From a checkpoint of a small masked image model.
Model: encoder arch vit, encoder activation gelu, encoder width 512.
Training: cautious_adamw at rate 0.0011, batches of 128.
Data: trained on procedural textures in two colours, tilted and lit, 97500 training examples.
Rows from block 2 of the decoder of a small masked image model, named by matrix and row number. Rows with one number belong to one neuron. Each number is 128 + 24 x the weight over its row's rms, rounded and kept within 0 to 255. All counts start at 0. Numbers have three digits each.
Before each neuron's rows are labels from the 100 images, of 14976, where the neuron reaches its highest value: "strongest on" is what is common among them. Only what is clearly more common there than usual is listed. The data: procedural textures in two colours, tilted and lit. In brackets: how many of the 100.
# fc1: MLP up (decoder.2.mlp.fc1.weight, 512x128), inputs 64-127
# fc2: MLP down (decoder.2.mlp.fc2.weight, 128x512, transposed), outputs 64-127

strongest on: veined (27); speckled (27)
fc1.147:120147111124152130147125130127168112098140116137099127173156145156120113111121127115131124176123190122118155145153161152113128078125104085106168176170107127107155123102144100111099130132123141
fc2.147:072137138172155150123125119103116154112122125140121091163115108148185159165114155154098114120129070144120121164117095154124106116105117115157107139108079120140094106133145169118148174144120129

strongest on: labyrinth (41)
fc1.269:141126111130096112183162119157120134110122077143118162143094117129101070129102130103104138152155148127135158150112162171106105114133146107126140104106156140104139151109116132160075108148139140
fc2.269:118120114113111148120157145087159126102099142097154168135144157147138150121070151179110136133119112128100142166103124142083120116077135094129142130122090080111083143127157163089153158175144117

strongest on: seen at a slant (95)
fc1.108:144141143131143100162125150165127109141109099153165110125147139115156147081142102119131122144139155121125157093105103142117137118144111095157101136136147149107098126107137113117086173117117111
fc2.108:152154107155109131095157100130145156093112168097136178157135162131132121132168156105170123114134098095130062102177136107131135140145137163086109102132163124173170111133137094145130101146142139

strongest on: red (47); green (40)
fc1.507:153151119109146147122154132147118149172135104086110120109124151149148143124092124124145153081153125138115155179087125151130135094135143089154136138119161088134115134115131105141096155104152155
fc2.507:162114147140125131154163118131145088114129084082141177097120134076126160119106122096082140119145088120132150174151121119133139131178117166131112150145087109126119130132153172116167096131120098

strongest on: crumpled (81); furry (25)
fc1.355:139072136141148144145101150100157150146119090164088084165154139096103131169130141091135139126107085140100150147151140133125119147104143109056148141122136140143129145084094152118139139162153133
fc2.355:109107104107081150145148090127156105113113113148097137155169127106106119121116139139149153148137146116150122140191150145111109147116153120099087111125107167144123135097070128097099143146186112

strongest on: seen at a slant (65); purple (37)
fc1.328:152101128110131146124124152111130127097106112152125099145133151151169152103150181100122148152127108135116103120092136147151085078101176116122172109139105082134131142121138168139135120123105146
fc2.328:121106112170115125128122121147114128137134137149139109105104093112106145147116124106135153146122132162131113115148117118160159132151141136127153147129142222135165140123090062134091120138134187

strongest on: red (56); pattern colour: red (28); ground colour: red (28); plaid (26)
fc1.466:074160138098125138168110140139111135075101136125157165091151159151122172154133146145072166110122125144178145125130154125137102100136118090127180080164110080098103124146141146132087110149129133
fc2.466:167117118188089109096138122113145126148117167145122132119128134108143128127144093130117136097114146122157142132129171123156097126114087141166135162098172159152145148119151075099159118132153111

strongest on: crumpled (88); orange (58); red (36); pattern colour: orange (31)
fc1.243:128094180123155152109142124131130102149097102142145102132125147093171145118195175127112175155120121122134122135138174084135106103102120146064168116121170092122105134118111159123134142129107135
fc2.243:125142145126079143135121139191118130121146099094112115116126128106100156132126116112124141150138078169123096112132149171186128159134151106141144109109152126170086132104160120107156097134140186

strongest on: blue (47); ground colour: blue (37)
fc1.47:197116105121140173126071099131099175142142125146147124146114122128179143173123135140162120110113157121130103137108121134108111163132136127116157101116131133077154159128155134120110173150130088
fc2.47:045120162153105087135169135119150083112117096115120117128164127130110137135121166089127173130128080161106104127155123134132136096121115104146122165124125131137130080110099099125095093146117129

strongest on: bubbly (36)
fc1.253:110114133112136159101141117187132121128085174131113138151103134145159085126100162099108149099122159102179145121135138129133146121112110154109135107115140127133092128096131110153123174156117163
fc2.253:108113086132106107140117180126126111118146106096142126169150130144153142117144142153131136099107204139082151120171087135141119135098104167121077117111132074134138146115123142185135109157122152

strongest on: seen at a slant (93); fine scale (61)
fc1.186:121117074102107143104120141125118120134114114105137061113113105175117167107131150132126124099098129107149133143129151138125151130107152107135152174118112078141113096150103119165114122116125136
fc2.186:122140161173169125124095098168148074093129060122115144134105137128183084145130128082148128115157087127144129100155106100132158148104145133132099123100113162107133092167137099094093133147112136

strongest on: crumpled (91); white (39); pink (36); ground colour: white (29)
fc1.440:099116136145156167176086104190147136114140121093073113134150111117090128105127140121151151113140109155137138150153137177135124114101124138133177151111163130113148145095130163122131146163107146
fc2.440:131109097100109122106112112101162142096136173147164134158104100082161133142108129130106103164127136093142140076129130101152111122112133087141109097164147104138102125144087116143146108119148124

strongest on: fine scale (63); purple (43); pink (36); ground colour: pink (29)
fc1.212:160106143185148137110118105158151126116145107127149113161083102160140098092153165140124147184081130117149137169146141129135174123106132117089161155122112112116090107110145121139122105090105137
fc2.212:139095107098112113095144136128114139122112128139125155141130143165129128157166137102134089107179111110076126098088102166153100134161142145115097146100179080146138092147112156105106161150101108

strongest on: labyrinth (30)
fc1.78:131148069143162077144156125148115151093105093135113141140097112093139133140134123107110147174105130126152158130137131132142117095118116145141132088119166119104103137174118223136081128113163153
fc2.78:117094159182087169125104091092137129122123151124128166139116136139120127090133148111126136155115151137094096124139109109102116147155147119106138162145127151111131155126115078114178119174083152

strongest on: honeycomb (27)
fc1.452:072114145182144122161137105146138113144171143103174112196151135147095122119145156124131161162146155142144123143123096163087108109135117111112136109149163118102116108144149131120166121162150139
fc2.452:141130103111186161078112125128116126092116144096093103122126168088179152109144117146120127083098083113110117127113124124125105140101129155175123143128097096171105139115134135080134188126163108

strongest on: seen at a slant (77); ground colour: teal (25)
fc1.68:163147153145135121147116157138173108102136137098124149096130164150169147120080141110101143123078135140098155114088106115115121101123118115150179146180161103160128140122159124122148128141131147
fc2.68:069094076116103135149181095123124122135083125099145139157151121138110149125128135150148151121091167112107068177128105129117147108111119159155135185136083104134132120132072121116150116158145110

strongest on: rays (91)
fc1.91:142133139096171176105111154132163124145134096095086121126157061169093173114135118109164132098158074111112095114162126164157118155083160117094134093093138124134134108170126118154104153122159142
fc2.91:118149112108078125093129138088141136119129150112141147147123151141159105160116149144140135151159140152123127139115157108094133079121132115114116116132076145100105144149144158127166117118072140

strongest on: crumpled (83); white (44)
fc1.67:134141117185120096117122141145141102138143121063177133130122094101138108153133123122129128146116109116154126125143117179097150158107155113124131149118185118132109126173123100105171121123118106
fc2.67:161150121082104116098151128108158152157119130167147119124105120129151132080153131153092131112107154132097152135130152144128087087120118123147133137130088104125154125125152183164100134130150182

strongest on: seen at a slant (69)
fc1.234:139129119108110158128136131109106137123105063169126109169108128133183175137131153112180137091129111121131120133140105132147106125156122101094105137157150101119138137109133192116107161175115145
fc2.234:108142142140139139152133139139097118092155120141125099130136094076098135167113121103089165150095122133127083103160116114134155143134163127109118130096114188101109132122114103095128139113164087

strongest on: rays (48)
fc1.344:112183186147117148141114147159126108103154086118107120166116073119152141119145143106109141142086129125091123094102153123128145142133117146105098140119115111149169144133126110137107098104072127
fc2.344:124086168095131147081076099137147134136080159145118125138147146156133110134157146118134145099113118140178105139106112116114102143104139090170160131130113149126122126175116118097161107154130159

strongest on: seen at a slant (79)
fc1.189:128103102148098100120091137078115082141122106132105121143118135126094149148143169126173131078131128086137162102104101117116122170154124098104108115118136114161154105124136152134118161132121183
fc2.189:077113196110112108139149173125115157145148116141101129148119122137132126127115109172118100147117133149129131129108121106063129097080153134122124139104071154096094139122092133075092113137124084

strongest on: blue (44); ground colour: blue (25)
fc1.33:159097099165127116143113113173113160151145125147185071162150132171117119115144159119146133158059160116110130178146145131130137134065127122105167125151138097164153121083092138157134112145143109
fc2.33:112158157100098111124153135123157123100081128094116161086126169128155128109118092120110135092137079133140145088142094143093130105128136142132087133114151111136098112133143108103126115121152122

strongest on: honeycomb (31); grid (27); ground colour: red (26)
fc1.251:165149098116087101153110164110182109112117131154171116115137171117131133117109147129110144129085168129135139150127117148117133118132152154116133134157177154101088153072133117119118128144111152
fc2.251:136133124146106127086133085118112105161122094087092157159117121141158136134138140112128123122115108130132098120153116126154155154140142077127068139121153138159120107160096143103149080138171098

strongest on: labyrinth (30)
fc1.511:141176121107145100135125131144138132168123107142117129111119075103128121121162125125136160121145102085127162126121166157102130080130100116143126124145114102077133130122134139117079084098144134
fc2.511:064088128148104142095085106107152097130154149065119143147123134133148156097148132121114111129136138116106070148171079108135167138144162130110081132143137126130124148134117123094161138117125120

strongest on: veined (30)
fc1.345:064162148105098127160123128097139166094133128110140130149138142117140133126105143097101140098118129140108167108080084140142091115148111167153129099128165119080114160106160175152133133160157147
fc2.345:133094102114079134139111164111130119132130149104129103132129145113169146111105158157150105180114124117103125166157120097124098150117142101107094137125109080148107111135106142128132145165078139

strongest on: blue (38); ground colour: blue (31); ground colour: purple (26)
fc1.444:088117137118152138129176144096145141124113150092094151114144149106105127130112127129169134103099110152132140128105127149109128092136133141121173080094161088145131126111101111104148167126122102
fc2.444:133120111138118136149138095132131121107119123123120104084121109136126107096132104110119126137112146080111112174144124120119104140114122151125130129107112082155100132147152163087167134094129106

strongest on: fine scale (73); seen at a slant (71)
fc1.88:142157099095142126109134143176059126089156152091131156062114066182142138112147128131141144084102124104174148165104170137093181130101119167153125164136113121116100119107126132119112131126118145
fc2.88:105139119123164135178131117104128107156116089117083175167115144122144108149129139129129172158129102129137150086169146162111115160140148102139080078142122129144137111105143110108094138155150109

strongest on: crumpled (75)
fc1.230:147157143141123165165105117158131123098135084105182144085117136155190121121127135120107153134145118113125105134134127140098163145140157159136114154166139136145137126091103085133139134187106130
fc2.230:142150106105130085100158149097136104143160137142089142145124140127098183154085158106117169139105173139150140093140129107151116104108149111133133090141088129110133111125151134095123120104179153

strongest on: veined (35); speckled (28); ground colour: teal (27)
fc1.356:113099127080116137074125166125093154086124130151157103157127130136126156092132172117150151105140105130145129107109112160145113130132131138127159095151092130092109121105158174144144137152126191
fc2.356:136106125092107158151110148148148173104111142165170117138137109126122154126106150135115132105147141115083139113119140179119094124109139119116142115116116128123106162104147141167121137150090181

strongest on: bubbly (33)
fc1.27:152131128105157131123126170189155156142119130122089130109118114138110105124124156111137140112149130092144157156103152161118146122077142136094129120135115098174144127111158141147084162126128119
fc2.27:111148137128131115105177150132146151117070130097164125104149153130128127135127156145138130138087201121111103148114111119080108121137106153115131102160169112110122079133146124089160139143123169

strongest on: seen at a slant (75); yellow (50); pattern colour: yellow (30)
fc1.476:140146128089110137127161134184079103153115138112186157135148100162122150098138174127123133116123147126157101119121102153114156139133125121108130137132080139115150119163093127125090119118115118
fc2.476:128122119112133131075098138102102193111127128152103107147115149100180118143138119135125113166135082139107163128147123125115116125149112131160120118093135116167066140146182151104137137131150142

strongest on: fine scale (60); woven (26)
fc1.76:179102137158157115105112115130121125144129081160151144155142133129140107083176174120136119141149167087114119136111124096136155116141160109075131125135129102139111099133108152128175122122133151
fc2.76:076140110169124147128154130112138153102094143129113146133131114140149143136158124129163140127174081130104091129111099141145138123116114164148138124107107098119169099146084174120129151101108123

strongest on: crumpled (69)
fc1.5:144145155118139144139143123158092135097144120206146062158105110115127138119128117141151127142097133159161149123132094148115132117172167140125126139085093082104126146143077184126146126121112090
fc2.5:094100095179097115135123145142150091144096130072098142123149147164128131091087091083126140100125149124118103122113130116149116152070089107113166108137131136157114125120164109108144110152091134

strongest on: veined (31); speckled (31); pattern colour: red (31)
fc1.63:118154132115106146135150124176117151108102113147155163141082138146145085141123138116106125123161134111151186158100169154120124112130112131151152086081144105122115147103107138128080147127121122
fc2.63:172089102100055128136133170128135106102091110126172139145131161115121153142126147133121119129111181142103143162110135147119115101111119130091152134143126105126139174119173145129148131167135146

strongest on: crumpled (72)
fc1.162:114104100158149134118105114117166085140142138126137076121134133116137154063120137133137133111058203118148108149113107137160087099109127125120142176138094131124138122135121137153150092141120126
fc2.162:174119195117118111150129138115123095060115097111141137112144138116154085150128096164156082137140066122137167109134150103131135153174131099121133145117081124128114161107144147111146136142141143

strongest on: rays (69); teal (44); blue (44); green (37)
fc1.331:135145141127120118109117133098122146090093141120100138155093138127159166131113165088143121165103182125126205112114109165103118124177140127098106106133164108091109101115169145146173136151151144
fc2.331:139117138140112133138137119099141099131165102089180117147144128121172097120144139143140130115101075111101102133165119127118132136094154119095099113165115077131154120153116166085125154138138069